Rows from block 2, named by matrix and row number. Rows with one number belong to one attention dimension. Each number is 500 + 40 x the weight over its row's rms, rounded and kept within 0 to 999. All counts start at 0. Numbers have three digits each. After the name is the row's rms in percent of the matrix's.
# q: attention query (model.blocks.2.attn.q.weight, 384x384), inputs 70-104
# k: attention key (model.blocks.2.attn.k.weight, 384x384), inputs 70-104
q.181 111:472484450486478546514571535560501448558496559572501482446550454587534486471477533501448486505491452577535
k.181 105:543506489509449546482461476474521509466522547555527505561563560477576506447533520458492503481473325443454
q.182 097:556470489483474553538511459519553564540527469491446476549498498511526539539460496446442492515550559442461
k.182 096:495540489564558453482511509467472458490508419491547587509526519485496471484425506505525426490504576460502
q.183 102:531471536510490460462493488398496599438500500494471463528521513495497526543511528494574511510506394401517
k.183 101:482513442464477526510491504590499551447490431456508574441457567483491549501523519578518514543511507510570
q.184 097:413432467547478448539527492524485545596574452456489489616478507435506485476559421530486540591429526573479
k.184 098:498505522486494510490490497547455486553426396551426470516498537523486583454549555543492513535470560466481
q.185 102:501465472485497456500557417511516479510515443577552464456428470451511498514476534495471502494519535475473
k.185 101:485470482558507526472567471537513578474576463586486510533553495424474456553540498414466490594498502506532
q.186 102:403475486501522417477514452552538486538507569524494499539555531491585531492581496567425548480473479547544
k.186 098:554475494477440500561421435597444519615427472515499528566511548549547457481575590497524521540528478552418
q.187 106:507517521526506461484495510470529533480510471471528454487514522506410505518502506482472490490494480473506
k.187 102:488484513534506515588492473551495523486524430497471529463451472465455481523525494525512527511434560538524
q.188 098:504461500445400432558503516534479488481500487501475543484511473442529486486525471507461453496544520560514
k.188 106:480568495524438474494458435488479572499529462455420548446485492463395540418506474512558496581532488443405
q.189 103:494480447504670593423444521550459486476513456529505472508506506490555479494454418482558430526415477517520
k.189 105:453537488426454503476505442500565460533483505487530559547519550494482539438509569449528529501518517492474
q.190 098:515448548505474463454499465548480481498501509494462543492522521584493480541476544561491474536522489525488
k.190 099:553529518541468481498460504551518445535572549437563439469527546482445517538521505436521484617556520468523
q.191 100:539492536497522419479506507540475488546505447529484453524423431524462511472572573444477485546399488540477
k.191 096:524470467464535481527500535502531488490501518495537529521495518492523534528504461478464413553442486473487
q.192 106:549486496458461483508382492457536558549447510508460486519578477479641480444490487466465423510462465463528
k.192 108:586487451457535465526519560575518467500457479555521527487509530507510485536457552564530456428502557513512
q.193 095:483489473495472505468474510499419521559499510522507488493585524470530459566526514414543565533437491431604
k.193 097:462456503590533491490414442528501496509415537409419441453530478479569487552493447486522511531493531538418
q.194 099:375521547509516467496538482508481483520588518513475493544552547515477538549412408512448501428487461459556
k.194 104:435507487572490507583495515479541492601469471526535517428547566432485508600500508459480549552434424519498
q.195 097:489447532508550517538508512459475477489501418507421438431421471497527455477461495481387422531482525517441
k.195 096:540527516533427508469540437548496437540471538565517500471585499475483486473480530437458489530471531539463
q.196 096:503515439514474495537500474593573500429510461565552449550488506555547534559571475461461523493474478407456
k.196 099:502461534482512516519530470498548575509543581495538425522449570429495490582440404554564500506506449499490
q.197 098:516504532429539552431426521498546521506539471476527536503484480538527486548566543462472586516542511457459
k.197 097:451516523527548455467530538505475485502511525577392569539474453583532469539482450533488481524491533447591
q.198 095:479477565523565451451506444536503477519502512483572529476518477604422478582438560492454436446480497560493
k.198 093:469440504486525505535548524524460509532507574502418492450543493440543523509551498480411477442561499599527
q.199 102:444503496551495506506445523476504578488476456509510499477469555568518567531500530489528500497498470499506
k.199 105:505457437539551570454536509533491512508481548511541549547493526539474476502541472440471546530476470463478
q.200 102:440569459453525484511544482471503520427446528443553429435502521506499504461479528474495577484452551508529
k.200 103:474501513447480468422482478490506472481499540501470459428405488478445480480463487445428516481456527544465
q.201 095:511551445521509521462443450466476465518488540498498545485595489449549506566496454546537542523528474489486
k.201 096:538514463486460482616493444494415461515512432475581479486428460541506498483443515507512498499528488503478
q.202 098:448521477527464506559493401478525502501445453502481508510441549526510495500481516469517501551492449499505
k.202 103:485552506450528617489584502458512526402473492520570473508487578536506499527569518545488533490586490474502
q.203 093:558465500530568553477523462501584533480490466559519467508511555417500468517503498500528497554528497447489
k.203 094:453603476492496447522482501474563503527537484472479506552480501518570508573454548524530446458505475386535
q.204 099:507537471538560491506439501551534511492517445520547427526528470542456519516465564446544501555547475516572
k.204 097:517531501418470505505548461525534539587528496486479494578559504540469525532466534480508522521588471546498
q.205 096:424475474536570427442511452508491488460490560486424550459474548559560462494493452459529547493531519525458
k.205 100:525569488507487533496538544500429502513472523461545477453445457474499539475524475456447474497468513508475
q.206 091:478475477528526520490479518469551479479476496492552500564420532507545459546577513443465553496482559429445
k.206 094:459557537520572551544513478504487487470567508470443533514407534589529385541511513454486517545564481516513
q.207 097:499520542508494540453601492516553495457484507487458522485467549488531465509461436500513473387473498514542
k.207 096:419444538504441548511526474478526562507510418518553468473511534559562541542500475463476468513459530474474
q.208 102:525501478468500526452574519533534597490528455520516481540482508482521470431440451529530459492456519499381
k.208 102:552450487499472471426529496462579451495441517560430500510541535513482553453505516479477531434483515489514
q.209 099:527510476480583473565439485509502512541485491459519523514545530472541446562516467431482532468434508478526
k.209 098:485514485514586497527501568449486487548468493496481574488520475510470572503507549473449505534535473505533
q.210 101:510425395438544491519529503517475498398493498449589487483523546511430462534527485551524505470549525450523
k.210 101:488544486520546492521496551502496454493461465482486503436489556508465570528503453546531475503554477548496
q.211 095:454554471521518524521549425536518510502540479497460509463469440550464450509499504529500481532544525561470
k.211 096:451508551438528583461472511493523483512602473546445454510489516478502467523531462488469527497516437501557
q.212 099:581519553574468581491486467536502527540494478485531485501533492467468534500449503501534497468456449498456
k.212 099:460503479451513488478462530542463343438497557512549549503574524456547510519497559491484507475532512516512
q.213 099:462548529499482436529516498496464493542455505451517507520510492500521462467540498460395569539442512509496
k.213 098:494473495481539511454572526527552468499500546531426492496503522506457463442505536477438480429467489485466
q.214 094:471574541499495524525481533495462500519472488583592509561458549487453506475508512579444504469468534470500
k.214 094:527547523545435523476501555505570493492518489475432522398442523517472542508426541526515490517522490522575
q.215 097:483471530470469486451522512445474527516559509478459447478558454464520478476505507518534521514535475527532
k.215 094:466382466479474497446491479473508486544477469486510531453497502477526480498446466553450566469501467544487
q.216 099:515490561513447553485530505538552579500480493551498460470403455494488377495526522459449525488476585497415
k.216 107:525451516447484518533484454448549491545454467560437472458512513477500458509477559508489473524472505514490
q.217 096:448420533486519548491493461580542507391460446494488477433488548529497423466539509482473527441490545506469
k.217 095:487472545463524556463523516511509457487492479497514479500473550488455497553453419533515456427541526533491
q.218 094:547533443474498446494550464497403489520476530489546405504485554550516506481501413543534489506503494460485
k.218 099:481476522595459530433534591508501555531502548486560428469471522488589475484542465450516467461584465504534
q.219 104:515531564454516528485505529554453543518452480469581503526528496480463480481499486573448471503515518494504
k.219 101:496515506538493499582528433531483428535496531547480533458449445463516506462473475541540508609552473597569
q.220 093:454470508583551468553486520562493451433485470454515492541645478519487546492484497512435518507498507468469
k.220 096:563456508489537485526423481470413475560424465522546508541481490488449529489488493531534527498430463466519
q.221 104:440529459451466501515434433500532492583547486459519510512520475593598541487519417485483432487456497563466
k.221 106:527514474569458533539552547508477519500489518423428535494467541479543548499529436511516537580479467447531
q.222 095:489429523524546520575439554457492529540395479572414520500534463471519458520468514476460527483563526485482
k.222 099:556508459527520416524443567475513538548487460580520440478520471438472498450484525481482505506481502443490
q.223 102:462528548578474478523531471531498502481485583447447528494571499584457562528479508423523540466545482498511
k.223 106:467496510531554566547422538546526511557441442515528511503515470465473522526580458458504519557482522492446
q.224 100:537555486443452515521496440505443536491442450478478456477437566515490544567484544551501513507542463384520
k.224 102:435445514553496456547529423471505508556498563535494507471439526467539537483466468543572466517505466533430
q.225 096:518516469525482510522584570486542502534492507533498531513511473471471443501537562508471432512494486466520
k.225 097:539503473533525455529448472587540489490503538551555467404543458553433451455545550458474518457495452437499
q.226 102:534589438437482435464519549496472446556510483488536560450565489513452444442585555552489439504558530564465
k.226 097:534514518562469457483526506510437530507411480478471453470458453472461536525424444524504529567522538508466
q.227 095:518463409505480438539459482479511524551481499508470478446448448553488468477494511519508528553505480487426
k.227 100:485456479475505484491515561470497483521540541496494466431513522602511407498459478486506431474495451497533
q.228 098:535574489467500463453424511426483513502511504488456578508500494538505545466509512464499428516458524490534
k.228 100:484461451482512546489410499471493539482500476442423410509509552586496542393530486480463525475529552568515
q.229 100:551501494525501488461455505514479550556520487535471511502423448463534568489426462509528482529471504519456
k.229 102:449552437515543469467585441605473502471469445557487478534474438518480537497454414499516540513387522459525
q.230 103:457515571474614477532507450571473458526496511451527425537461451429445469497499455493467540495448498528526
k.230 101:507487448517542530487496505473543487555510493445513469481528488427524481540510521478522507502516490475491
q.231 110:484518520447479521413581426488481521531488451486517541488493502489500440497501525577491456430413544483542
k.231 105:567498480544467533525510471565554504469490443470445470497481531509542471454536433564473519520531448537556
q.232 105:581472503484458542539522533550483587500481515492463487502504481489515472514518593493569518562479517570525
k.232 110:510484506521487504484576473432453539512542498443487530469501507541532484514468469533507494475511533454491
q.233 097:442446489558494496515432526509501540548442467484498567571461512502530462567511453549514458539538547547488
k.233 100:555509527518514616484489527520446405502484534495575480459465502541438484406502464453491505547455548498538
q.234 099:493505473545494436561485508494492512508516516493497412497496525421558511426444463615527516519538516449544
k.234 096:450468392509426456493440521527467540507435535562418475498577445462457464481432471502540589582548552542595
q.235 095:489475504514461465532451471446517544506469439502539531506495472458516501512447535550501410474506535500420
k.235 096:517472509481498499458538484498445517513428462504417509416447491513440549535539449402475507492552462479530
q.236 102:483541491509534477428436491493537499413490523514523476483461493426519477540510467511491581550507490525483
k.236 099:464527541470491539444495525474481517491587506513480487482609469522543456507674436513468509454479490515468
q.237 102:483514468515480473531570486460442463477436536472520409527478581497500526416482423495539481605522516477557
k.237 108:535501500510471563484413565439563496447554477560580524483417559480518494526510515471472498432503487512421
q.238 099:511558483527477486512489503507499474506495435478457518526492495583525557558436523467502453480537488490445
k.238 100:480521502547495476565526568553496474465524493479507505488499469503448436464464482575503494518440505524480
q.239 098:467459535494560533447427532545477463487500507549485507477475483399549506479495631495504519471486503554584
k.239 097:444551507534467474479524491459514570460525471439500460455534498481504550569544493462485536502462593510433
q.240 098:459544419463491558571500551558503469513500535456463443497547448497519444509431531511503556572452454583552
k.240 102:538533547530515551513487534480476442473560490567498455443525531493533492511519501473551470447570521470400
q.241 098:537498485468437493555493490605518503501481504525457555485489492496514458495618536436546484549551448529510
k.241 095:505516577524484536537456483505501510500461467474489455499493538546453530534536504530480503504638393508413
q.242 095:491458455472501491563473526485470514483462402482527481533529474497525542513509549499530485477456480600494
k.242 100:488451516513532507483422524412574482499521442477537431486509513528500559536469544548448584518549530549397
q.243 100:580482459454419464525490445538613483493502595511416497547506445552514480477530552547522550563514503422525
k.243 103:482498435530484471475462441516479464495509474508521485446412651475591559456497527531452479511536476507515
q.244 102:498526490471499459526473578509476503464573530495465515451482538591522494516518520490528441527449412522512
k.244 096:438430537546511519539507470442498536543471535503499504476523500502462514496398580455517418519414497516478
q.245 097:536494465534570537486436506457502444481561443465502479416458471528517490472470537389526500484554510460485
k.245 100:519525434456489524433497515548498561524520547544470614540456456477514545472506435510492475477507499498551
q.246 092:467467509507486516544496496471407558512603472512505444505535554506443510544462492511567494533529500531420
k.246 095:545503507487505522497556540481389596537498577491540510469515504535503543462466490448510470416510555502465
q.247 096:579543502545457495408551477519446492554482553481512493455510448337427508500502442506491488461502496476422
k.247 097:536495513478608546573509451551468542533517411485541467535535559500539525464466466513482543510504564499529
q.248 113:473524371431523530554465529471538582533515422505509520469529471435405494484515485492461528565495488488567
k.248 112:489508504552551436492539523422534488532572528411445494465474522545497502484475496522504459447472528486427
q.249 099:489414535485499451539454485502475448557485512502535570530575589516502546481454512573482506469488404494493
k.249 098:511502514579496487556509484513528534470492506516414511483551445475503566512547502543549520581457556486490
q.250 097:519495507547499471479513441514525490541488520552493492526519483540456499554448427461551541524517519497425
k.250 097:488493416489529599499488496444430537463521483503519448596528504564539442411508620464431503410425531467436
q.251 105:418523508411469485610477568476497492436523486439502519512497492554501482556484597512481526484564487482493
k.251 102:483371463494535456477481446500560504502531499521539514431499476491493549491542540516544464541559468489470
q.252 095:491536519435456556586482553465490440503498511483556461490462604526509482467548583479453480524497492523551
k.252 097:486452489542560567519482518454533464524494434596511484443523455525534515535470527482459483424508475449470
q.253 096:515502458469480479495479563498533509466537558487442464491417495452420532520427525444563555499528584522512
k.253 102:508507483527514494506565476512542432443600509556470494527463471554412472497473482541516526482528455478509
q.254 094:453451460601505498438533523516422522519496515547444531547449426505502470511465497512562462486540475512487
k.254 097:578509547429496507570538574591490489470507455514496441468516541490447460494476462523513449577519474514594
q.255 087:490462527533515421538485443490488560494404501530558531460533472562456499462592465497487556486494449553560
k.255 086:497477472513488493521505475358396489483451565520471472550480474515510447459569477514521484452511525471539
q.256 096:520461513571487524452450470490533497431538536485545470536435477482496465499520434431545423523534490489531
k.256 095:474460414525475464560488545469548438442469515482458479493480466525510503455559523496560550496545513485533
q.257 094:527516443464448457553467524458433476419431506418469407503451457449549463542516533515530494479513530484549
k.257 095:461573447513499459579390484548558518512544499495524480476489581517548494441481439524484514475526498549505
q.258 096:514536473544481538472479512495524507506477412467473451492495452506553530453587527391508402486535481464530
k.258 094:426482448454490477505471511511520495472387467474447488537515487498516527496508571473520556476501497526521
q.259 096:546518596381429489501510547517481542472516506490500498499485487536541503586592511549510479478486426570541
k.259 091:498481474491480468478471458481537563463489568531480451490502559424427482464504570532499485456547525455556
q.260 096:509535535516486457412474477534554452488502490547425494491485452572553486476507515493437510532462449468530
k.260 097:488472536505525479465428480454459500507544484474550502502548548492569536577536522548490449520538503480374
q.261 096:455473521522459475439530490450534464450451538493489501542449527595510433490502431550460430516481520483432
k.261 094:454526477526537529535433461563569531518535480463534501598480514534448596520482509459518577509491489551484
q.262 097:449498466526555475554459420508445538514454519510523487515479514478444557523504498516461475533482536480420
k.262 099:445455456483462537468493509496596506484508476445488532561506503425488418542519455449518499468510490553529
q.263 099:519461498482497532483531482575484446495513485521521435496465414590491496547482403518433460480492528510414
k.263 092:543497535458487516484498471515499471499421409506489503505523521508472387510570565491492498428571477473551
q.264 098:422526487531526537450522571579556591603539542476423535481465584464506530502506485461518483492518458509472
k.264 097:470472544476530485485572553496493425522502494511456544483478589457498458485565488381460542479482552521519
q.265 087:499513449496498457500550547385533545540536496559541501577496495514426453465528564525542478590515506480425
k.265 083:485501500569392524561444442515468592526545462559519516492531418494507568533481455454454558536494494551508
q.266 094:477425531545514469499555450453439511568557530525490500484472624452496486489521548462548553475479505525460
k.266 097:479524495392441501548472480526512492516448549517549497530531443563490506517447492472434429479461526502549
q.267 101:442538477487511465530508499501527541478396541523429449433501552512548535454485510491601489507430504483543
k.267 099:536532516506459521476492546444465524575502503536572476526500535495479560480465508487460475549503503566466
q.268 096:465571503569519484452506505477470451461593499454460397458467557469474436453483360544425535493527499464506
k.268 095:447478485481490510447519474458458493486515509480492469582418509473516459453487458539582435491487431515456
q.269 106:536506475448509423474530537506490450547482533483536466492443509542472442515485448479477528459480504491588
k.269 105:506497517465497536480456529445490513473459571514546472534566609534457486514463432592515470564507533449442
q.270 095:498521596572490488578478484484578402533521529463488414522398490513528494556572501485546516509540499476522
k.270 089:514583456429518474495455454500476514498436467471476539528461507453491495482554445560475531556595503465491
q.271 100:531532441517489532517445546510507559544507543509447484449452485523522560528539545526480557499540515516562
k.271 103:494479518504448544506531520485451447527546519508529506440424542435509486456481500435534356551523418504417
q.272 101:451517527582547499475511499523547520498500456518538565491585582497458510485567416479439551515513454520534
k.272 097:492502463489472527519535474532484472516439600514599514540478426442556527539486488445531551496525586503539
q.273 108:437511519521572487566494541526524603554405554424462509445500501440515482538482580562520476539502468550514
k.273 104:502505495487492533507497471481511486575528519499535457528495475455477557543509452557446544504484585511621
q.274 090:468544518449487526389453453523422426496536490491479537515514469538457548442484396503568477545530473530538
k.274 094:472537488520458426468506477473531489448537471492489487468471483535618501488521520499569503460508453461552
q.275 092:474494577596491497514503521461473502486521482514459513565509548406520448466472456446501490480490501564502
k.275 090:512502455462553526602504522433432464465520497496515501472459505570430471452499496584476456511513479507507
q.276 101:525489540405540552466537602603530503507527497476455487531461525466530504528454464488478573445503496500622
k.276 102:506480561524526520565587562461510495524514540526477436512495536509532509491475484526553558491545484478440
q.277 101:507516511525459472496504499420539536553505497512516472524450467551486473452578505532561496549496455431555
k.277 100:515536496501475485503409466556496491446497497479531507473467480538451500507458501464444511469504477461435
q.278 096:473465554448469563485399547434584484532549462522477499521529503511472482474458524554492607476522470556398
k.278 095:494474552521540544417481437485489518459515557537520569496501475452494524473477545465505454501475541529481
q.279 099:500537485528522428459463478531483452490503497511476501452505516455465542504472387554469543462478561478525
k.279 095:471488482525518474500497547440500480521515512515476562481453532541606461491535409545551491506550543491437
q.280 095:481509468583504551541504477497430511532460487515488598488511512466444542545470511581491502503513511463496
k.280 100:538550463511508552474515487491532459523472448523470498513538422501435510455466466495459545512465501515517
q.281 098:520567496472469447505438604508489580538425465509487532533523458478494466478511342481466604528531496525491
k.281 100:495444424498476550439460529563482487457537542540545556472456604547510457459505433502569427509460426462416
q.282 098:479484507459500458506488461500481475471555472506449542517427537548498489534448396541418579448507485482489
k.282 099:536464483530610460530537468458463522513439508485456441565469548453514474491588507439491475488479518496508
q.283 101:512484477540566533460525481544543463500498497486547458475572464436511541478574580491486401556517532518454
k.283 109:538530514432552479574486523507507511527427421432485543473502432497589480527508517501512549490492447526548
q.284 100:488454569444470520474432600529516552451466506434502537545461527470494477471501461511512510428464485571463
k.284 103:496483497498480526530567513493491567467616535517557517419501555484475469391584479492552525493478480438442
q.285 102:528446551496463508581442458509453495510489456525530525565467497515509544554536395488467519498454496526596
k.285 097:496501519527551615443539532440458527468537453471526481516451485569534535504418427550518428506495506499376
q.286 100:523491460464435465494547533497511463543510543493513588549516492427443634500573480531526465523492474509490
k.286 096:530465611544482505546478432450515523493413442491446504525485534453452515459526542529456463472501516493571
q.287 092:442499469492470484496426504511449579462559514496544565487445525481449504496461572507467504466455514490492
k.287 091:491509501510483518462509449503434485401455457532474450568494364514505517473549511487456459462469513534594
q.288 099:507507468490432497514533553550536503436477467480495622492429436494464470534543491547576578563545477499479
k.288 103:538482532493531381465541452483526485412543539505496550499479515503523630519437526539469495487546577494537
q.289 108:503510486561463498490539520496539443502485514599521507508418512490563454523526459534499593448497481536536
k.289 107:525449453481500498553479515483500560538541461421426486449507483532497560483441433520491580489469471421401
q.290 096:544560461520480528522452542457495505510534456552442411494500519471496478537471524492520486444427501403376
k.290 099:458493557498511512501459497434453500443488463497527532463516487499481506525576496473520481540430557489521
q.291 099:477448513522502489436524554490552487454519507462527559523471493506449480473481526517485482419557549519532
k.291 102:611542479444518518541465422474458421546486469474488569454499539501519470498444495547544551516513504489497
q.292 100:563485529428509511427455539568558513484470453535540526451537505444542425520445448497473497551470497499538
k.292 101:411494489519478511552423536523486423474520521435380474525556574527515440402476507463530413538494449470475
q.293 104:504498564531533548553453519449539593471466513423542526558503538569496507478459488524519527499448453493525
k.293 100:440542505488464546492540474524541519491501515517494523451442491515446512475500536571519592527489530552526
q.294 106:502452460554439573490509481515482473482479493500525575498451535438583452446570564527556572505546475462588
k.294 099:534462520475434507496448447499481480574532535513405499533460498534486459555444526537506510412493574510508
q.295 095:509474524499448558522475517542418526573489469518542563493555472499497516525513491511471472497495549497519
k.295 100:529431509478524494477407467559533513552645520439449473417463482474497498450509558489527452473467567576505
q.296 094:482439519462463510497527440430494397491538509530499481433448510515501531435516493545457462501473574493442
k.296 096:528478501491381485500511541524509556511483535509480530492505499496544562465477560486472520493485453495522
q.297 106:522473480488563484490516490502482439498472471492468503472464518448540465507550544489518466485474463512478
k.297 104:557516484552504488552450509479526584448514583503483440465454472549454469459537517479520545546524572468517
q.298 100:489493414502446563481414531474528500469492510444467530457472511608486546516487572493473406537471582543498
k.298 102:410512489488437508504563514536495386507510500553490401468467520452479489510494502455448477442532492367484
q.299 099:455440566496443428515457460452560484481482527562540552448487415561515522506611548478474410452523478497456
k.299 101:465462449526535553572518553512550525538444518533542485439475554486457515499473358500452550420482469486555
q.300 100:470465459440520518506529479534493579541461531495575471479481441528473505452504419518555524468485535493507
k.300 099:539499494472461501548478491503468496530480467441532511565558484509478546520476477458475450527540494486474
q.301 093:447559525503454472481411508504463533571454455505455543432534519585478485605521439535505544568522433483520
k.301 096:517522537467502540462507478554483499427510647483518481482457563457619476559559618544436501464487475531577
q.302 098:418530502528537499560533415517515497582500515452470536553506542495454505476443516482468449447538548477514
k.302 100:503438536443570612469453533487442487477537473533499486458581476520484400498491569495492529398493493460469
q.303 099:523484464503556514515504520482530456471491524496488497445534474572534487482532461458473431474521520450474
k.303 102:468460489465471430481486566618546515474503461619503504471481508538559541489459550521437442534508452505461
q.304 108:573539521487456485488502558511526460430519512517527611503478491474506398493516437504502535474480512505498
k.304 106:545457500460556424418513522493524407560551485527464556502604471551475505550431460486529543559502482401458
q.305 095:536501525476483434433506547493487493451503484480494551502458536519553506496479536504518563540432510508488
k.305 093:573527491519447488450489465578488568472510479452536512487488521465502523514484490503526516570611462482490
q.306 100:483510452545515541561525449568517495482473529452551502583545506482533488498540518463573484511561523531562
k.306 100:510547496550483446524557501510602527519524531574451529497563539469496505537490533468557426466532431520499
q.307 099:528483500505391569572484512473591543495463503546486438437613496549608518500466517560446477413487474559510
k.307 102:533469538531526524510561479481535428511531491476567471493441477494525414479511515539449619473552492507493
q.308 099:464550516470511453500547569550425446449497558539560518454491515549525509465405425491488478597475553449517
k.308 101:462532540544506455482531448521537549596554507525554441496564474484462389493495518536463575473462462488399
q.309 094:487518504496471532527529444525524548451527541511469549426468461464449458491462540549506565492453533439473
k.309 097:466523529498491479470516468527474535552511505570458537615484529531429577482502457465511540512547426504504
q.310 104:480437508477454497537438523506578470480465544519513488408501459494494531478467455469519512531510492490425
k.310 101:515487473563426409521516589473484529474475459535515512552508534497408396574516432516506491436437498430474
q.311 106:509504500492512484473542500474495502531499475482512554447559570457530534568548522505590463508495507494460
k.311 107:499524513547502480559463478446509499508467489502490512429507496523520444488569404540517522589473475455501
q.312 101:446501504537516459494491501462542497469564588468481474555507543548495454567548536532496477438448508540577
k.312 100:457509520494541600538517487527488516448481487512470476525500564525440506544469505552469504522536493566495
q.313 105:487487489431528490473499526441422494537555507488521468548486531466549445415545577494479446524542519555448
k.313 104:477532497537512480487519514521501514476490487538490539455441494494515529477473462464588516531528482486550
q.314 105:466585582470516567543448493456483522519479477468545536542478509514466546539478539525460506532501550525571
k.314 105:485507533506500473555523495498526514550478545472522544507544520449511508495473470549431610491482503498499
q.315 098:549462403506474473497463461492512517544508583448450576529555465500557454506524505548470506506492557489494
k.315 094:544516586570461580535477520504568578502461515467441561529456547510470563518476525487474510514478538546485
q.316 102:471544520406514537540463513457505505444525532510482481546456490426525529446467634509371467577537481474512
k.316 106:510555502545492538453509510438532578532455488565496510544503520524511560496521517514487624409473502558510
q.317 103:519464422506509462461441471548469480501454451488463555507529474488507462430547402555526459516524481475478
k.317 100:469491436571521479570458536541516426557542466476477476494446469533565432523514594608474483452533503479489
q.318 097:469446505509537482502470540536571512522545486486525485476471483554508480561473562545475453467477560502502
k.318 095:496512488545536436408515413413544460479527519511583503581480461511479497511500448503510594504552517490528
q.319 103:441514557550521564460502494486420498456505515453475456524496560538461501515464469518537569541457503514492
k.319 100:429482444490442530512470478509457532491496503476479535514491505488490485528436555495481473491445514457474
q.320 097:464556536487532430545464497560515601490424410554421491441474456498532480576484429497521552548515545512505
k.320 096:454523532464471551468441524468452543533411567445524482498548488477555483430523493490499441492524488451400
q.321 095:507495492409448473546532584591507491496487484527567543495526439471450538445445498515498541513527537567443
k.321 095:550498450513572529542490539498474489482494513519466508494498560469420539520494476508450430512526490593426
q.322 111:522576485490460495517484522502450475540441553495443513484562419494529472521442457530478509568527476469527
k.322 102:461447477509486522437525471466496525490619447456499573447419492522539489508496495581577533482550518556424
q.323 087:468457567484474510527488459565558514465530452519484492487447479500520467493484588539508531493555443511500
k.323 097:470493360489469532469497466527501497492425526585421456440453536433517449473505527521527483547467514541544
q.324 101:576530491498473461472545458502477493489479493478455540435483532485446459480567427537445512508512444458501
k.324 095:489518437466464510492547556468529493443466473489592539460480517537493504493509482517517592517479513561540
q.325 099:482500487480472532495493436466438477438633527588507493469492482562513488456466533532501549479484467515465
k.325 099:527524511568509548504521470502481503524484583508493477526529413402422515455484454445451512473492447416571
q.326 098:495590504555436513515531501494521561523585445509491543440592439551525436535479502510614453580508481465496
k.326 098:481480512493456472529447505574443460565483508476440526501443490448483507528526592483508533483463419501613
q.327 102:492475519458465505505490517369466471425596473474492484488522450442498466530489553552486521503492508494505
k.327 106:531554545474478543466449503517460589376501513495499460527540448512515473437406544467466575452511545503618
q.328 099:561481507493457452462498477600571498583478525542582536539506479548483528551546458478502486432447489489497
k.328 100:488493462523515485505552510456518451482550543479562479521443527631471544459485544460528596475484504460423
q.329 107:509455435510540497497457499530491433521521550475470446457471506525567490500494534540448458503581478528520
k.329 106:506511458508487507522470525565523534477432474475519443444499463503480543409528485524540510515477500425567
q.330 097:569449534500538536488555526484509522443461444483518509521393526490408537509534483548421590496510482549491
k.330 097:489542477505483495466547493446476545422526509490500522601571580509523501549497466542517501570566535491539
q.331 103:489467534552508438585517512422455451538508442493469477514492527478470544532583529508522515534446463449530
k.331 103:515483449498523564561474417515537547482434516495558534450462530422486530584574522463489511519493401393483
q.332 105:507487441451514516427502517472478558478561465586480560515486503481558525419498462486476447501501574563536
k.332 100:468513543512514505448473477475480543470538500487488467472476523555469407408529495501581513421533464587499
q.333 096:505515422469486540484483523565475528438530488523495437489544500579458533457511437533494499467503491520509
k.333 093:538452492478535515546476523491492462441450441493531465570486509513483508546490468471544434476453451421437
q.334 097:475448468460469473448500516442502505547470503393436519569503495470517531547520548478542532502472522521491
k.334 100:466513500522518522416537509484540534441565540493453462483480402472502534507528497510538516471461478455433
q.335 101:486497503476572537542577499506533491514514482436493462493470598507475436465499496461465501487478546539541
k.335 104:483554450491517542505578537495552505530499492497458506382463460514472516479555482466438531534525501523532
q.336 098:498462539407476505499522529521545532557362519400529521490536463491523458450471515406543495460535484561487
k.336 099:520496487544540493512521458452506495519460439474423536490468503517498462465456524468539472534473490497503
q.337 102:502538528457542443543496517525481468526483523473565476481507462524507563483487506558545563557559467499489
k.337 097:456540517513455474472549548506474512504541440536569478536492490446539485477473440487479489486502402440468
q.338 102:533516506495455408541503464508516436554391461480485526476531437527488548539463495464484501552486495487531
k.338 106:552453539516531495493415474438508522533521548485503495493502532500472519486515523541529488470557453500420
q.339 096:493488441480439509429578508476475445539525483498559538499497444482547484468524508533518563571549415536457
k.339 092:477510511519504515570504519509474565523493490495506564458501467518503470515408542506488556455411547435493
q.340 099:486517538441468505434524458501562460395457435474500504478526462464440433427479538488478527570571588577538
k.340 097:474502458460564494431480515493561512566436508474390513508475455540547450512604572519515471548448594497498